Weights of a small contrastive image-text model: encoder norm batchnorm, text encoder norm layernorm.
Rows from block 4 of the image encoder, named by matrix and row number. Rows with one number belong to one channel. Each number is 128 + 24 x the weight over its row's rms, rounded and kept within 0 to 255. All counts start at 0. Numbers have three digits each. After the name is the row's rms in percent of the matrix's.
# convs1: first pointwise conv (encoder.blocks.4.convs.1.weight, 224x128x1x1), inputs 64-127
# convs3: second pointwise conv (encoder.blocks.4.convs.3.weight, 224x224x1x1, transposed), outputs 75-149
convs1.71 109:149110137144120082128130124111127164161120099135095129093121154143107140116100096129128109143082141171142139118089132127128120128100126099127121146148127112192114126105147174189186109099130125
convs3.71 105:114135145136142114110125153175126153092150099096089107077147109091072096144161088082075084102125136184115158127122091129108158129128154153095120143124115110105093158119116101181108082127156115140144159132099134131115116122118
convs1.72 102:154140117177142140119121107114147128143112067090181111092118122151124122114117120157128127077118141146095162128108103146107153127123148145146124140123152104102138137145126171127114120140161149
convs3.72 094:098093125135105158137157165070149100125116069172093133132102045074146128111138069140109114117109118131122168170148120167090132133138131162129144153125111112117117091098115114168124169173110142108142088146133130132078127093149
convs1.73 090:101170155094193130140090115132132129133144093110121105177105118127152111118148131130140088134147122139131131113148157130132080119145103118170136087132121131120135098136120126096122137142211179
convs3.73 098:094055142099128163099111145037159125142097125146131147150107123130122145100138130122112127120104125131088096092119109154131122153071142160142118149130117130093132111118119093112128150145130097096082119132082120120107136123172
convs1.74 103:149137157129187180153143148157140117143113168165109149082163096102141144154102128135120129088105138117138114129119125125147085118127096125112134125115147132090114082129119155147129144097112106
convs3.74 089:146136122136124164116139070102138105106124100154074114139116118132107146119120097121111105128143132118151151112170132126163150154131106100118088133128147134130110163134146129152098162125112142121134072114142132115124133195159
convs1.75 095:131159154121154134144086126110153118126086144149124148137151102144134114150115102108133151078142082118116131143112137106107071097136094121111145122097116128131113092128148124127158140148145135
convs3.75 072:126122095122137062120113191141147138130132135129105110162153124140170097152130153144105133140136126123143140162134137162128175113115138149120104147120095116116111109144082105079136105102122188107161095149095121152144151149155
convs1.76 090:131117144092137116117125136089126125108102092126163097124137155131130129124113114121116110129156137130127149148160132138105079093137041113156152160117132167138114092151135132122162124149189208
convs3.76 105:130125098106137141099116113151136134113154156110132151155122134147123156090151121145127125145140108157115111161117118147139119163100153145102124120145128124123154100136132096120108090124136103159120126145111138135110144113141
convs1.77 104:165137141121113140119104146160117129095165175137168121112124130125147117146112117135116093141111113181125136116086085121129146127145137103137139141108100169167169166127123138109165127138110098
convs3.77 105:138088108109124131139091151091124141132100165143168127174137128107103122135163107159162167130144121111133072106100148125155139091146152130129111079118111143102130133130116127092132152142072121084131075137129155104175107120137
convs1.78 096:136119139142128136140131155147141136108136142143107143114109132143107109101092122111117069117147099174132087166177153118080101085126078139148146152116126124124136122105138127114172114148157166
convs3.78 101:118121124136124133114102120146126130130191158152143133139164163165121094145128189127132141126183128142076126125143134126087072105095123146119118092141158130170134139154146101106112118104133114057119143121130141165162175112136
convs1.79 114:155168160112134107115112157144136107134134188147102164135114132163123094105125142121128125132127081134107115143112146162144087088124151126127113132132081131178089148131138154105128112148090117
convs3.79 098:097113170146131100156135083166142108139131130134151134123134122151123129128130138097146134138081179115121118150176147170120086103120157149146123153145132140134140158118134115164171076128157141119108171099087130127157155102124
convs1.80 095:141133137125157115106161107101125146139108106099137180074178082120115146111064125111134121072127143115082107144156144143149120112144110081124145108134120119109134137137142182137143102127139123
convs3.80 096:108149157118102109153118082147149147138170130075096142122113088106100121080105099179155142115154065137166103130157105172130136124132131111122079134163136115091114132101097127131098106123110114172115110151137106118086088107146
convs1.81 094:126152140101131140076172142105116148081126098131172118126124122137127125136128137092130139142127146082099156148129128136153102139142164110153131115124124122158138123123142117081173089158107093
convs3.81 098:114131135081088103127108082136146109118155074137139131109124103120109116085099126146173149112139153129124066162166143103167082106157150126152124143126104110118129136119117107112100117110136128209129086113126150102118100136138
convs1.82 091:135091149151114127110111134068164138136127144098147147108109135129137118129146123107108137131127146115116102145143165145136118111147093135095104097156112103151137134178138166107110116110135191
convs3.82 104:078124133140108094099098128148134132111117145114133102129164130134094090113175116105128155123137134147130111078114091118133112118096170156106137107120122124097123144141129080142146073117118132129080090134109160128102097148158
convs1.83 094:098102120123157158143133129110115099090140113102133098138114114131100138133142128128127117139160110132124121136107095118095138111122084126129108088154127066137132110152098120077102139135174214
convs3.83 090:130133131113143086108116091137160120123154149170139148112129168130146066087096146158171173086129151110138106121115098120153162133134162162155143098099094118093088127149115140090136095114132100119100095127114097106131117127113
convs1.84 097:154136116118105101190113139151147140165109151133108162122101107149107096138141149136135100105120175135103117151100133110100083106113095128187138131057113084181158132129121079174151102132143151
convs3.84 094:111145174126128104131118112127114122124142166124118149112107104154115127125075070145119148154175133099135104117123118136131101126116140154129127159140157109130112136112134148121162145112106107107123129131112146202094114130123
convs1.85 096:141115117084153144090079139124132144157132144148154159127143103141123126129112096107126099140157083102121116121140125118111105093162082144144161107094119126120125122129195141094143131148130112
convs3.85 099:091116104130149135128129098101133121087136161116157119178158144140153160173177145137133137154145121087105142118147135081165109138128105162124109107128133211144180118154128138112155124140133152114111118186115131127135151124098
convs1.86 094:195132134087107122108151131147137146177125119160137134121114119109091119133123122136162079123133152160144142137127119133112086105157117143164180105116124149099174130137127145105164112143126175
convs3.86 091:114095132103130179124132120128135172096129142109140080177126130112146151134190118126191109131145061153117179137123144074125176133112113136137127136158095133137143093124149099102139108164122127122119136122097136151093148116155
convs1.87 092:150089098136172124079130106128143139114127130127149095114143120108165155125130148119130116111106121096111096143149112138105094146136119136150128115128116103159164104079127174130161159145145092
convs3.87 094:147147148161186097150135143140095160129090135128127159103149125142131112142143116112135081118114129115156162117124130111105139146117088155092124135121134121078145131168142134100135148119148133127120155135111145178119139127048
convs1.88 100:187129154115174117125151128127105133076127128120131136129103151115154110105142166126128120108127083115151145128159081139127056121108128098128150148137119136158134098099117125128163156177145136
convs3.88 105:173132123138171120108111149155098086140105146065122128141141187099137131128100136145115128148113163122122112118128140141162118153131103154141164103133171129122186117110138147125114139074160103127153107167132150143082138170117
convs1.89 103:131132143124150120108102149128148105168119121124051142096105120147161110120136155130130119097125134165113119129109134129147112108131137172115112128150138153143166128133164137185112131125090108
convs3.89 097:169137135123137111140125135114189121180111094112163131124144156081102144122118158113136150111107127147129129184167110131145152136120125098133126153102146137121153151078134084161124129140112143152130137115160134112120104160115
convs1.90 105:136116132148159130082101146104157146122168123105123116121096116155124151127114124133136118135058124101134142130116081116160111142109119107124141120165095129127129106126141147127128130094154126
convs3.90 093:102103123130119118147109094137150118148127175143154116135082161206107115131122158106124084120154106159148131101099131137115128120114141094152147127098085101162131123090157141119125114113118088081148143170113126133156116129099
convs1.91 097:105145124144140125110139131120111121175117126128116099157144111152118076104125151142129127137181162136126145113117100172087093098115130150177116151128122082128092137134106156113081125122109202
convs3.91 106:096151140110089097082129127141136115129160115135106145116129099128125132070143145145113092105136158107153082113097080152129110162105143166136111067153149124106087092117106125111107141135102132137123127139102178100142141160152
convs1.92 112:164103156133149153143131103109151135165095176109108179115148094125113143117132160154129128123127124109109142138168139139186083107092138141110115131143096108146094133119128115130131096107106124
convs3.92 100:122094175126117105087162099144153120132160116133149072118127110112159135131115140130157150103117151106127145157141147129145140128140131139123108140100112113102105124141108129118157087120138117120137167104056126131144134111083
convs1.93 121:110124111122143105128126126139134151152131120104119132129110130139147127130137100142151138108127146134105116141130137156181135130119124127017016154157107130115115126130166132178147131085153138
convs3.93 102:150112148127171170116106146109121166118142174144112148175128144098153106166158133144112118108128105116130116112130118099121107130139142114169140125151119148100176143111112110123115133153124099131113116116098125113120047134125
convs1.94 105:118102099133172126082137132104154132159144102123107078143147150126114105094160154129129095131142101132127124141115077092107171146136131112132102135130131138124130115107125144109144152117137132
convs3.94 103:138092124125133130136110101127149107118150098147114150147106123133140181110122112147110158101128125114128088173134139135142105141163101155130145143118124118089119162068136120111135115087158138126170110103104158119107107135109
convs1.95 097:139123115104149107070122139124156112114133136102147140073095105141117158108116118077118107129103113109118132126152127125118093113136113113139142119120115112130166122132173117145152117126102140
convs3.95 106:159163051116146133133102124102148124134114113169135164136126183109145137108118134154133173088136158116113121150129117117108136159135116148135104127139137167153143134187114122128101172104103149108141170121117112111153135153121
convs1.96 102:140132137170093123133158124136097117086133081164131090118088134107175122128145148151126132123152113138135144118155120128137073130131125104159131132120110131131118122124123095083169075162145122
convs3.96 096:123117134116115148135116115154144113152129199106125129150124164164169121159146126129111130132133092135118117145124106161156159103124110171120119149150171129133135155168147130144132115146124107079164134114138122167106128082122
convs1.97 097:129145128137157105131122115123121122094151093115148116150130160107184121114148155131168092115134154141133137116163101125145090123093180129139146127153121095152137137115171128061177087173123174
convs3.97 083:145136122119152140151140116151124112094111106140124152122135102111110117066137105146148090125127127113156132186129143151133104089141118133134139136095089112105120123115124142161161166105120143113136151121086117103096133075102
convs1.98 106:184144149139162126136123125110155146150168148139103135087151141117137112117112118099133135103130088115136146186135139098136094111118103129146123135169139155127118108136145193099082125135101120
convs3.98 104:118126160131126106147113139164123113088160143110133110159150131134136133120113130130157170123174147124135113096123113078165131114133153116156107132165119116085165134162116073127150088173121156121116146127097130120098088145116
convs1.99 099:087139142136116139127130115146121148120133096117113115127117149136143137110132158089114079110062115129110105128195113140135136164113125139162156130061126111110191139158119068087117129158132152
convs3.99 096:167111148090081180072143150124142171126102140164127077143152108074126122121168081113171115118100124165115143135135143101105113109112104088157217107137111131114097124134175097137131082160130151145103126136145144082103123091104
convs1.100 099:111138133075159147106128143093141158104102118137155097131097127120111122099097081160155121147124138117120155138109158110111122132164145113130115097126142152119146160121151137099116106125139106
convs3.100 100:122143120137096105109157127136103104094144160153124109150118137173133187126122147124153143173149157117121131108153121114115099141154137140135132117118139129152127153102151152079132090099128101155151135181129141139143154122154
convs1.101 103:089099126150151141141099135142113133098119121115078090129098114159134130141121097140121113132071091136134148108083091102116113124081110107096104110171132112115139111102147121142124155124120094
convs3.101 106:134151131124132140137111153115109070129133144120092086124150164140135134120137123115063137160116129101131116129110137119127129132129131151083139093138141137136141165119129163198143159120137151146144149123114157159141138147146
convs1.102 103:139144146135136110129138127115105131098125089158119124143135146111182129123145178134124110118086145125145163144148128122158094137135139135140138151134144136188132111120126118109142073156139116
convs3.102 097:116150144154154131117115115131103140138130141086136134126142102111126122106148134147093102140130133097142129076094131130124145119087123148107116135166184146126166081115117148149103130137146150123112118128113108156125133152145
convs1.103 103:134082081130127150094129116117131126153137159135109136107100098095113132139102094116118090149073127132091123113156099150111123121143116109142169121141126116130119142137100147123147126115128141
convs3.103 119:159153123132121125114126149144100098092111127164170120166132142095102129132160113129130094119176126132183116131085129130091106109122108103146161133108096133134154135133148110129094167161087125124133119180186109114141138123083
convs1.104 110:106154139145143105142131104114141134157131112113125141089090094100124080158100109102101107088098144141084106125147133128138124101135122110113115137129111114117092093095157157164111127109117137
convs3.104 097:108082123090148133159158137120107125106100078172133113120111081167099157110117128083142126105113118147088134145117146088111119141146157146111156156068085098120112091130118108100128139116144120137165122106132169131142125173181
convs1.105 092:125128148101123123124139131117111134142157096115157139109142100132124125135080149088138111115148092175099152128160145104129141091126136152178153128099133111117123087175125146112165103124136173
convs3.105 101:126169114172117125124102132145146144149145096116133184154138155105093097139153122173194127099196113171130122101144134138130131127106133160161107149164137144124130102136130136105073120118126142143085129122135102110126110127107
convs1.106 085:113145112107129124134143130149109119087145116113134119193085135131141146141110143139117125124149117141076127141072150086135119109139136141127092122141144110122148132106108092131139136195127148
convs3.106 104:178098105150128112102140126123096145130117110126150200115100154113119120121115147129127105136129111134121154131118115094131167148150110121167167113100095137133120089149156116124086085148119088141099134125145133116149117129132
convs1.107 090:140163144143090095117152129152141144101109132112191139123114117117132100137141132131126119133164107136091149129119131124155131123131209117134103102100118134141174187121144132112139124138111089
convs3.107 087:136113094096134115129095100147109094149139134141149120117130125107118135122100135129119112167090176144131067180146142134132062116105119118150147154111111139115153158107167103126105132119135151179123115126156153157132143148097
convs1.108 105:139115139131131099163127137134140161132120151127096128102102169165130131129118105111136149141125128158143157114107133146133164089116110104126109087128112110155133095155144139183192095125120120
convs3.108 092:137124116137113116162125113129122112119110171125139135168124176139151176166114153160138147146120141080148075111123176132165115147096087112141139129146147159121153138139135191078114153136120129108119114113131150147154116152147
convs1.109 098:139132138157185135062133134139132140134100139094092080134109099137134137127115124113113123111128099127055104119134120120118108164146138117138140102123115071138148120094122204154139121109091113
convs3.109 112:152145133113205141160141142087120154156092096114118178108153143094130099118131128105113143119135154134120133125092120128094161147134119109125110112085094112117141118156090123086144173129124144115121100094136154143153139155108
convs1.110 098:157138149152134145111145141139136149099148118143177145124145149134134175117081133132110144131143147124138176132145086147105140117125157132145141190124132158170090137073161125112130124163119132
convs3.110 105:110114136128120115087114148109116161112093114141142129140201162134124128154138133121130157159111139170086135121116098102149130195091179151120144142123139138127141127148166116133174122135120133101106096121153138149109127121160
convs1.111 092:104121114148157125108108136163116135097134140118103104117136135154112117093105068152139103132102145098141160089092112128110134098072135089127117109138108132114117126095145150150085138141148107
convs3.111 105:129093118096101090116137121120156137138102128146137137117103081112092096084112106159143127099114132144105145139142130120141076137122129127135092165106095137108098092104090077117112074134149128124110128116147121102109126119109
convs1.112 097:144133166175111141145115114096125104103146093146170126129093125131173143129147137147127113147095166135137145145155113126151089146105104084123111136166110140124111096139123130129145110131171117
convs3.112 090:123125105143107138132154142121134120120149167159114100090143105136153151163128115165155108139137088149128123121154109111144132140162135101094145163152136106130105082127122140130139147144072098116143129115117121106136114136192
convs1.113 094:134104143143144144123086161108120129113142141147099109129136146158108126137109116124129162125128154112157135120137120147144130115108139102136085093160126100098153101152127173152131104096154112
convs3.113 093:139140134132146162114096109111180149183162135106143133139130132100102077108126139135134135118120122116102127197176162150151146121149112127143140126129164118132148143155134099111130118143134178118133110149107147114143128071125
convs1.114 108:095093105113137109096100126105123149124092105137122136128148158123113129121141121125141065168116136105140150130140088116101108113112104140078131130157109160133108126137127125123142097115149121
convs3.114 103:121140144144126121114117107125100128132144110132118128125122147122124105107112096118143115114138106163154159107100160100092106121099163156096140095152118103115138149133130099153111101128130094108112150198124073151144183133069
convs1.115 106:145125165148136133150173099182109119134102090158097122129133117107165123123132161122115129131112150129139130093167126122141075123100107103123107121137116131122101080133141128127149105130136114
convs3.115 091:104144110127088146124112110167154116133126106131144102125113173107089169142111122099126102161137150126132129115143111097119144107112131159113123085105086118128104116117135181128106150103156168150085107138115146133143124116123
convs1.116 086:134152145130168126102145123148132120153120122116144161120123112116155131127152122148123134117125134092123161123143115134118067125148119143149157157155133075133112109130140163093086109108133255
convs3.116 109:116174121117130120030089115126156110129160117114117153134141137128098139119155148123145101136142100113105059121112095122115102166088117138111115124106111139119115119135129073137129126136102136132116153140122119120123157139152
convs1.117 103:135133169145118156119134107126137117121127130129165123128097048110166122180110151108127117108127092102150118137140151104123118090137097133130153102117116136146081130166136131104164103146133145
convs3.117 100:111135137122127090139094097146121142149123088127102123092087139173085110097168150144143120089107134156135131115141113076124122162146149102129136114072086152121138123138086101105127128120153115149118149090141166143116130179144
convs1.118 101:122157126157146122121127136156138081121122146144121067127112145086127166162122141125138147077140113114090116151141113154118052129156132123167164125133126065142155103126134120115103175142107205
convs3.118 109:117145153179132094095145072138105084127181120166101150126118146135151142090114126116130119130138131098131154083137134131093104128155117137143120132135146117124121174161178121169089101128190107078163162154123109097107179152127
convs1.119 099:123103125062126151123132129127139155119126146095085099095145154124119143130118149101131183129128085112096089129128189124149116130092127176098142119132129093100106118154100130129104171094131154
convs3.119 113:121132116084135094103102125105136095117129125154122128141156134143137134118145161155160126120150183077092084119099122097141146136121115162133115094107120141117111127163119105116147122058154139100158106138132137178171148155118
convs1.120 106:173153129122169107138137168100102145120119076132157139086112132122121106093151114153153135108107150128135157124146120104110106096125140140128148162148123139150116104114141166106115134145156116
convs3.120 106:130086149131106115110105101115101097136108077096129162159166129141125145132156157106143119146112145095108115119121120107138104159129155156141142114114145150156118092176150141166114100148148102085124083126178121150144115143122
convs1.121 097:149098083092160123124156139129119107107110147092112158112146160129107128118108102089121124165149113141163125115104142103130143152113117122092116102150130105090134147150095145133111161106166149
convs3.121 096:124134120102087100133132110150123136133131146089174125119136109158109086147132152126162123109124110116118122076134083136155081128114137150103125130109104111131105132123097093114169103096151156123132108039173136166170130120138
convs1.122 106:118120140157136191118119143183147140142171109146129122108136152077133119121121140146112144104118090125129155108160124114074112155128151113178166159098129147171150097102106138093118082148147125
convs3.122 120:146117111103132144139143131121133100123142156127153079123135117180105130097125192106085130154085128083172156122144137128127112076148110139097143132126113114137117177072171123105112111112170115091153156138127139108152132118133
convs1.123 091:150109145128124149128160107093134126125159150146130117132117141132095126132098066131135139117131153102112121124132140133103104133124116054138126128105138146078105140090093130152091126135133099
convs3.123 100:123124072156124086143131141151152112132127130133151117139147142110077128143124138131116121079085154122134142144167147138160098115099112143132137159137106191118131129131090117138102116101141198135136150122151108119167122124135
convs1.124 106:148099172124152083131139132112124136152140090081124126111138137117130111109097136142103091106085132160105123143158093089109132106114123105139132129117133126117112119106157157106122104137157111
convs3.124 110:150098123099125108136140140137147134107120161118163035114101109133115158112096157141170109155102123146112131153129115095135097091127108129109150125141118097117163130113124111112134135122165134115155147158105140111107130132140
convs1.125 096:158121177113115115157077152098109144103126115143120141121118149143145087115103141167111083124128122157143097119149075149129125104107140126110100113121122148161138152101135105118177125091137095
convs3.125 095:123107088107112161142121146127132131125130119138135136100115102132117073122120160104093122129148129127119157108103126144092107128143135145105128138168145111109104196109116120145136119146191118097171129100109151142100136153132
convs1.126 096:112144163178142125120150115159129129122167121095106069076102139111152145105154107131111153126079115132084126102134104122108128110094151108121139150128139108156141127105158147178090121146113173
convs3.126 109:122115116081095156126125091119138120139141121129093081167070062193152122095110121119172119135128095122101105139129131150135118140151106153098128119081087118140109124106176100102107122145124105136110121128119146102098110093140
convs1.127 095:125159135135107110109120131103127106134108139143103087139119129124140135124138120131125111142122132123126130106107134099123110109150113127149124134131122135131132096119109126116121172103096129
convs3.127 102:158136063142142140132113142157113121121127158162141145125133124135154103095130094174145108119150108163144086142116124123127138127163131115156134105167178152124134114171158098170111135137103117121145123122134119076135155118165
convs1.128 102:127109146159122131186106140158128152097158123143117111112139125122154141122135148143132123129139144147189104115147151096082118075142117102133131179117140159143112099116140098102161125151142134
convs3.128 101:083127090117107150126142125168138115110199152092106113091128121165173109117102148148126123111106139142154124136126133107112061080102132138069127095150132103140089205109115100113111112133131093143147143135112138133150129110109
convs1.129 110:150098093116149118139084109131090158148116155089091110126118106117123119160131111133141127150109111127135132127124112135110174139128089144049080113184112112120188134141115145152112116067164109
convs3.129 095:136137131139124153146147138102161088164147145150165125139124094116136095087119124157171159105122127103122084110157111139135117087156114102161126136131152080105106164104100120137134136157094141114158122145142127124135112117077
convs1.130 090:138118138147106132118146142111129122101107093116138088196122122090108113142125131173140095154155118155167136130142091150124114149123076106131123127166124141177145144118084140112175108162156155
convs3.130 092:161160107158156103137095160170144104153154158084137159124176154128140087153128114167131151140141136120149092129142136153108116122135132096146142116148142136134133124145136133116156088069123154166139101146155128116104115117092
convs1.131 094:118109139173159104129150104122137119091138148068140105126168127124125167115130096135136132126139121137115130119135104145141060090117138109098134107173143095103124121120142144154122130128123181
convs3.131 111:183147112118125140145143131140140111148119120163133146121105131111157112114098141159113099114146177124160117163150172131149147105146091121187151107129136140142134119136115154099095170120116121196151126145153139122147129125092
convs1.132 095:123134117126191117089106142141115114104099114122115112139094160111108139130121099136131078140108117133147111117095123120108141123139100122122148094118084125124139100096162136130110170120175131
convs3.132 074:130147147107112148133113158108129079106142139121110103153144124108184158146174149146084154172125161083115163138136119083166109100109118194128108126127107111125120125123127143153104122144139144123153125064111143157121145136141
convs1.133 104:127097098141157108089101123124141092152148120155135102142146155144126091116174145118132106105155103135156118162095096093102139133177109090138135123121133148094135102107129145089127116137138118
convs3.133 105:104119159132142100127167135103139145140127112139133168134103105152134124126125108151142128135158105107177134091132148191144108131152128140147122114082079166085102139089130169118112139086107146128088136149122087126101091115087
convs1.134 097:115095139149124161146138153112142134130140132162126132119135103150090142141114146131124105131172114133140116139186107118097101130126090131167121134102112112120125084143122100081173129115171165
convs3.134 095:085107118095120081132117077134135127134135151138116124118126110163133122117127162111131126126105129118113109151149113122100107142145135110105125132096151148144112147171124133136130095151125115074120101135110157140153155103122
convs1.135 078:145087118144144146135105145156124149146130135162120131129138103110115138166120124133138148118117085124125114111148126133128106114141108114132124116114126064102152100106143137122167128113135000
convs3.135 103:108137156163149113151124100124102102139136149115108125132101121152170156189145089116100080136129125083110130099135132140130141129153097145076139098125151157075120126137132183125151112165140115104158138140095160099109135093089
convs1.136 099:140149136144098098100144129064156099124123081123167111119132150128118136144116117109112188108166180090132130179119156104166130122135163108090080155120140144133101146158134167157152169113153141
convs3.136 095:136095116103146164143110160069107082106128128106115143181144171112146148089139135119096150112075139084081130146107153115139120123127119126142140133113126129142168168146113109162138119116111162104114142155101103127147119112136
convs1.137 109:116141139146182136102132173136124177124122138123117056132117125112137154131142116112130141120046143115100132114098141124106121152117129118132134133110103085156125090121123141140127150134094121
convs3.137 103:169148127124153145137124134089135157153066085118097144116130112120106096128135077114100104108080130140102115105147091132111149130135113090117131119096072119078125144137105145142115142136155139144142122084128145124094084185179
convs1.138 103:167122123137137121119117137136128137111114129086124126107091148106134123150120114150140175082088109138065129160132113110147118121089110185090101124143095103115185102127136143184099148128142124
convs3.138 105:153125121132146050128123153148104170102116128100148124144183161166095151157105138117076166122141128142136123150110123115159128144134136108105113130103096175149143123123086110111135078102141170127128169114155142127106078159151
convs1.139 100:134138172130144137047141133134124137090134104073149167136132125141130170096089108093142128114128132135084140149087126134174134123109160127122127071118143098106176150129156160181144111140118152
convs3.139 097:116095137107135103096127099183143154140157164130109115094152121203136098105136148143109078126104073190127117161108127124074101134128147115073120157152129108114128154095130088133170144130162093081120158131126148125148148092146
convs1.140 103:151139138118106190123085152127118148135117179162129139121158121156118121120113129132147153123112095092131102154125157120119085155158118104132116124121128131106123114101126181122150154090095129
convs3.140 089:150122059102137166178098156114080101152088142117153157112128133120149139101133114121125139126143136148096097142057125137113123104134108175099164151122128132129156084119117104149161149110143137086135170131128147130130110129093
convs1.141 101:136099141135165109115138131141135150115144098095118132114090145132144131127109107096144097110060116132099099149140099113155132146101123103126130125137133099122165080121182151143175149134113150
convs3.141 113:143131126121122119122117123140137124122113090100124130125174143094114134126153124119110099094107158111130099130125138117101148114106128152114113149118106112142106150136081133138072121129154191138144154094143122120152139156159
convs1.142 090:155132135145064109145130152144136125092095111127137103171106137100103106154098142139127142130186142143146165129089139137122109131113159115156125124092125112142167186150104124116227126182130166
convs3.142 102:144104137110108132091122092144112155120121131168136118132120106110108125116148151096138064129128139168120157142135132111140135140128111105111139093093116125135140071099159107101062136172146101146075155135127180098127152164149
convs1.143 098:119151138139118135135117123141105177099122077113140144107096155157154122120136092140165102114081108141115145128086093113126143129118156123124130135122145164152155147116178155126146139143142120
convs3.143 096:186108099131160177114138137140094138108105102107106138149132147136152177106133129126110125100135097134143137093129166134157145122140105151127147156102114133134154154097149163104143145117132113110164109148133116110131131119162
convs1.144 096:146144168162100145120133121117128134111113070127128133123110131102168162137104134154113100121141129165153114121153103133130083142118091114139157130113142164108158149093139135102112178158123139
convs3.144 103:130119099135149058153064133159136117151123133113132141093119143187098105142070138134063161115118125136107085130129116188158092122135154170108130161121121151134136146105084125143104112065154122141162125136137114154123096122125
convs1.145 099:129111113143147107142116136100121138104127109132155127123140153113152128117163142141135091164101125144117148120124073157122174093118132160134162133145143106118126121147153145127135150130160136
convs3.145 098:124103136131129151082180079053115131117122111140122171130084112102130111117145136140147156156158119090131164081109118099087119149136122146145130062132138119129111114118131112124090111146126107126121094144157125129123160147110
convs1.146 106:171126117111121138125134117156136145132137118173171133109144161121125151135135156159120167126151054157120114129109112137121138160121150170145135132126140098148101181060113134114119156136148114
convs3.146 095:117151115108132137138103119135130120126126101139115108137105125128129142122093138116119083053151105172129088138115146137130180128105163085121079163095106138214124126170101114102096126108104152141117132093166131127160135142135
convs1.147 104:146114146151122141161152116129134158136102085158178144138175139144132102140091146153122137127168091154153127129113175109138083117156122120138118109106168136168103113122151120165172105115185124
convs3.147 097:123113120115168132149122121096109141109154124097146134132095133139098167159166167138141134097101137145123123128141086150098122132122168139153136157119111151145150123137120146112138144129096137086103139104138114078146085129150
convs1.148 104:121123133128170087114111142095139147136129150125133134154113159130151119123149124160124119128152171153121132122086112185120120082126132136143129096113107107184140137129157111123166094153138157
convs3.148 102:135154154093134155093104141151121154143194120110091137124116111110125086133134118137129144136179134173140103085125099140094102139103158102127120106155167120109137132150181105083139129158109135145104078132137159090103129147110
convs1.149 094:100130113113147114100111149136128128152126131164136138143102151151164148155131140137129140129163165075120121121117099151133096129135145144115115135120093053185146109095126100156171144148146135
convs3.149 098:135113104124179144141141192126112128128175130099092128160081136105138145156114102141121130129144146147132149120115145131131107113075133131124127113151157114118164127142156144117125095114091167112094077120088145128130115142101
convs1.150 098:145119123120138169111157134133118131105134171133199123137113115129122140142097118127132082176112127132131148102128070151113148133153075095126133136125083147159114130114139148113142144140095119
convs3.150 084:146101130156163124135093151091094117130091128124220141140124126158146114112127103099096120161139116082115123147113127115160161111152110104143127094116124155079172148111123105100124168095072142143128123117121111095121032139150
convs1.151 085:115110129091127134122082140114115150159140142124088091133140143139159097122139070122142127126141109132136136131088113152120119126125133183130106098099139190114154105117167130151112126097134032
convs3.151 093:104110146158143131138148129147080118040144165157117141120101132135143149141127101127105126180120147112151138119029119113155126140158136094125132089124180128135133113105168151125149120098140099139118134138093154102109122147139
convs1.152 105:105157055130138108113154123117148118135154130110120118138125147133133126127155146141135163163155149132134133131115130142167155137113149124054031154191116115115110162115080130144126137079154122
convs3.152 097:118127128106090097128135119168093125145123158104153152074157117119127097097124118145132117151115138143148108134137116129125140120132124136145139127138162068115083107143116136118158103100108084116174142114138136134142165104114
convs1.153 128:115075096156155123097128124141117130112113116093066106119113142135145150124138130109123121127097124120147103100128048124112127148085126130136142138137082124114137087123140151151134151135135150
convs3.153 101:157109120142108115129136096131092151111083162083133115115144139117110081112151111096149137145115151122152145147112146110147101089165141132109129130095127098142137119066166088132123091131138107113153109126187142141155167104095
convs1.154 095:131121168124128148131139133105100129135118093106120123114130098114246139122143145179150099123134138137136106126123115113112073128143092133137132136137142153159122135064136152127118172134149129
convs3.154 093:123143150136123127133183152122161155130143113138129109150127121047114163116128141095162144157174129125159158120147136076104153139136127122152137126111093105125099115094135132143145134143100144126114124147119125120112125142083
convs1.155 102:185138155127121161119135142094144123154117132119137136115142100153115103139124125111128167134151095128119154146145165105143139133113101112126131114156116140146109150177139171108144069122122118
convs3.155 102:155096113112123148103190114090143126173078128131132156140126106099133133139118105116144090148115128105113139156135149169135139142120077150169138145131144138140119077129158136135112117132134127143118142127145139121109167083128
convs1.156 096:153181129145084129141170123092128115120144125112173155125134146120115105108151107154137129105145127122106111143095123140144132158114225127101087124116150097145128248100098124123110166134163132
convs3.156 093:155105150070163101129100097156126168120167137132109167128102126134143127134109145121116124147124133138133084178156123144123170165115128141141178130086115127114117110132173114056105100118135116145116138116119183139114140112107
convs1.157 099:117098120159117075137116102085149114177085140112106116127144144111091142147138108126146121135121160117107155085114096133130123115142115100101120085134102124155127130137073123138150075145129135
convs3.157 107:166189119137134144118146091122168105173155095137126137179115120105126145137145138154145100133171123106150112101148169125101114117158057098173127143153134156153152144158147166113120178163124135136148118148164093109161154119117
convs1.158 100:148090155155149157139098108100139134114120091091146108116120126095147100124110172142121097158161134183135119088156170099130102125133143121135131110117131122105116118159164146099121122098188146
convs3.158 091:080128154078097106085112069146146121127130152134127073127113094177157146110136176110145180102102130097091101141101084116085135123128155108112139084085122124106110144147113115112163123139161112101101098177110119115132129151112
convs1.159 096:103096162110088159148138138124130156175120113128104124134103137148114136141122138103131072111091155110096135134174081115097139149099101136185135110106109079136187124144108095106178118149101164
convs3.159 103:166104128142116143099115123096128187117085140169127094149131110123114109131143103118127109105099142173115136122133139117110149134133111062124141100141119150093138100075112085078105138142159135149100172136128152097100083129164
convs1.160 086:109143122149156170111139145141128121110136120140151086249103082141109137147126141160145088162197114156118141133109111116114121141134116139146097138150125123173146118129102122104129129151141122
convs3.160 091:121110136134099106156107116150132156111155163092125184119153132118161097137167139166149125141126158136137128094126128141155158161153132125161136118134134129154108087123149146111142059107117086161138094111122138125152138115129
convs1.161 110:152158160140129101134144124130146147130141161151125116107121135133123151128094115158130140114097141163142100121135100164113134110156150136141141145118128102128119147043131134152095177106125112
convs3.161 094:114086131132115113134105125135094102140108122124122178108125117161131111100140109148138159087129181137102143134122123102148124147163126168123167126138144121104097121143130127112151088136155089093180104101133183114166125145116